{
  "model": "CTC audio transcriber",
  "dataset": "melodies that start on their tonic, played by one synthesised instrument",
  "train_examples": 26041,
  "gain_aug_db": 10,
  "time_shift_ms": 100,
  "n_mels": 64,
  "hop_length": 160,
  "input": "log_mel",
  "spec_augment": true,
  "win_length": 512,
  "tokenizer": "char",
  "vocab_size": 20,
  "arch": "transformer",
  "norm": "layernorm",
  "norm_position": "pre",
  "hidden_act": "quick_gelu",
  "mlp_ratio": 4,
  "head_dim": 48,
  "fused_qkv": false,
  "bias": "none",
  "qk_norm": false,
  "parallel_block": false,
  "dropout": 0.1,
  "inner_norm": false,
  "subsampling": 2,
  "layers": 8,
  "width": 192,
  "positions": "learned",
  "init": "trunc_normal_002",
  "residual_init": "scaled_by_depth",
  "optimizer": "adamw",
  "learning_rate": 0.0012,
  "beta1": 0.9,
  "beta2": 0.99,
  "eps": 1e-06,
  "max_steps": 8100,
  "batch_size": 128,
  "epochs": 39.8,
  "lr_schedule": "cosine",
  "final_lr_fraction": 0.01,
  "warmup_steps": 1620,
  "weight_decay": 0.1
}
Rows from block 3, named by matrix and row number. Rows with one number belong to one neuron. Each number is 128 + 24 x the weight over its row's rms, rounded and kept within 0 to 255. All counts start at 0. Numbers have three digits each. After the name is the row's rms in percent of the matrix's.
# fc1: MLP up (model.blocks.3.mlp.fc1.weight, 768x192), inputs 0-95
# fc2: MLP down (model.blocks.3.mlp.fc2.weight, 192x768, transposed), outputs 0-95
fc1.79 099:093133123131143145089135079118078148106150128129146145135118160105111099155167107116140126124096128157124141089161123151127116126146102152124143159113122140142098146132122101144107146153144119168113113121168134152143095115130149077083116101156081124135103112150113076120130157132118172153
fc2.79 086:150115133129112137117089161123129105126172126110113140134092106098134063149138112102150144145098139115184122154139114138108132136167117167097153122181128122143132127112134128101092161148125096087119131114070155164113083139122131149155133097133129079079114120122149150145126076106156113130
fc1.80 109:136100066135135144102160106127075098132101134165147122112210122084107107116173133159141143154108115135120173074112090101127119136140132131126127148109116165140104138141135131124114107125119115164125157111137151181144113111110139107160122130149137084118148163135137102073130150130124110167
fc2.80 078:139106127126136144113098125116108147147123074146148101148154146106175091130148159157102113140151104144085121118084069124096181139139144142105085166119159107149114107118120097146104119095146127141125129135105122121100109113087131127124147141173144121108159165123107154143130129154162112134
fc1.81 092:168131151116171102131135098124140142118057165154110083149135140143113084124126132154143126129143145153066118105075095142193146150140105128162105107122100128118127100140138137154160107095108129117116125139135107176142116127167153147120103133166136118117140179068095143113139145129109115165
fc2.81 074:120126161153100147098176134160133093150172119109153109140131127168135131124151108082116110173106133117149122122120107079137116150106087161139123125130126139120096136162107131151131098080112123147098159060109145112128151138162138153133113153082128125111191089165145146154134085192151154109
fc1.82 088:124093125155090150157129130119131094128138161132098113147123103170089114117185177127124158132173109118139123123135129145151168136146136115142143106155117072125090124117097093145073143154179093135095122069159104127175102143162085116144130126086150134135180123090139139120104116101116114163
fc2.82 096:113112109172125136117134126133098132075144137119137157121141130124107130153138151131140130151106100105099124119160100101102137099104153172074141117143140151108126105165132131133148123160133162095139151148108139098124147134140104118124118121099163123152157079166138117140137123155122111150
fc1.83 106:129116117142135135129123147126113098130124112097129112171122155123091128094124146138178140115115126106111138143127101135133099067172119119147140186124133142150077171119127140157120115082102143152099114111116133140114113147119156148142110140122125082133092097134155096094181163124102140142
fc2.83 111:114111102127112163107098105098087132131114098165135155053136122141132093132155153092148128128146099121134155101125118105150137153139126113107125113151135095166077107147095109113091146152131154091138154148163135159159121133120173110158138125124143138148130113152143120090115118124124133169
fc1.84 093:133147100119152138161144124124133175157087191165106106129129120135138094100157097157118126150141118133130109146111114092142141136134163103149114096109149088164131113133156103140124111103142085144112106135123118168105136120153141190128113113151140085115125123100119152157153143111116138160
fc2.84 093:105135148134099158105140134128146117126115117121143098154159149140146146113126134121135103090129138137124156141119150172132170113120090108134131117136143187111104129155099128114134136151126115112104087139094121087064132122136164163154109133104117157127146130144109124135116110140140137111
fc1.85 102:142103146120162173114110086096104162118151126155094113163139137083115089170124162152122127143118129160106121075115121114113164113123142132133118139091168151101117137108164092114147114120168119125112088064171108161155107132108095101132123114158182133122154145114115099097122132123131149147
fc2.85 101:093097139108096140116117120106157142124160120102130120126118105081151137138127112083134143116135122145168109121161152130101098164082156160125153073105157160139149099080134110102111139130140150128111129179090117151117108135146099147139150103120152141152135095144157196058082151137164153104
fc1.86 094:165143111154111138103135099107073100110129136152155127151150094172105123129117131123153143148141135083122145126092086076187110137131109144148151099150099111128129105166089118130090124126119085074131168165100138116129106121177150177172091092138143120190117110146122107113143125146125078136
fc2.86 066:079126101155127163143117168142120092141147111143159115091144139142114128149146128117207114126165163105149114116141139107146182138173135124100082129152109143147102107140098135149141154093110155132122141139148139123132099118147116097115129097071126113158157147114152170121132108101135128151
fc1.87 094:108152145127139121140122119090108076170095121140108111131118094140125098114154169129142145116151095117137141106136139133121146154149150133131098127162121078153093144115100134153141113121134093131093123069190083117158127146096168123158124136130148142129199095091139112111144169124082103140
fc2.87 085:134133087120135125126098130110115115119151136154125178063143138174116094151142148127160135145136149106152127136173161116127111146161121133075112137092122132151100085122117137142100109126125151114149140145127150124121137127185150116153142096136101116130119101145133132118141109125096084149
fc1.88 112:125120155132112146105156140085135100139124108178175097129121127143106131157094130111152151169102131098118131138086087097137128164117090169199118080134112146109128136128139131124108116118097148135094105062093111165158139114117113153128138117144155136124160103102165136152110135146149163167
fc2.88 120:101162149133127095119163119129144168125124127118089126108101056098137131148163126123138117138121076150133154118143106121111112144141172112107152098148119116112097137143139118127080127154152141154111183110109081133137082116098102126125153134105126152104155146127098161101117105117148142098
fc1.89 092:134150132153143164105121113114134146139135110127165089129095156158129126137095104082171150134105141122095136163139060120135118132162121129159125135132084113092147141118134070124162119104126128120129158137120105167130174130118133097112117122149058105132102101138113161141141145130118119155
fc2.89 096:150120123142134096159157109136115126071114162114077101093108113089128129097130144156147138105120093129127138138125093154143114099139149077103150139131126103131137166109177164117163124144142125100153106175155128132153132148082100075131160177189162139148102144120105100152105136089107117158
fc1.90 092:144106095139098165175152124139130058142158122105100132136092080105128104148133140112125155160112141119154159147132118127162133111148137146136138098156146108130132107146124108177098123083125080146072139063080105131149130150125098156137130135111154130129141140126148114134122122069124096122
fc2.90 106:114100123160120136105119106147091103129159102115142116175151177121100126108134145124095147127137116086121094104121114121146133100114146135103136132113131127133156118168108106113152106142135135120125093159200186099126123136083113069133119154088141143149127119161128124125137114154118129125
fc1.91 095:168159050128142114192145109141137115160122098144135105132108117125128082135101169143152131168130131109137129138102142086173124137164139136143121120130122089113127119129120120160133094098133087121097098086207094136105156108119140129103112139162136106154102145092132139159151147087119111134
fc2.91 081:136142117117114120114107136151154107125114106096164141078127120199110165139109088076174113116151120161134125126156148108122126174103079104118132124123149137143108119116124184103108141122119172131159152156089088140102148148163153135141140106161120169130083110130119137153101140156130121133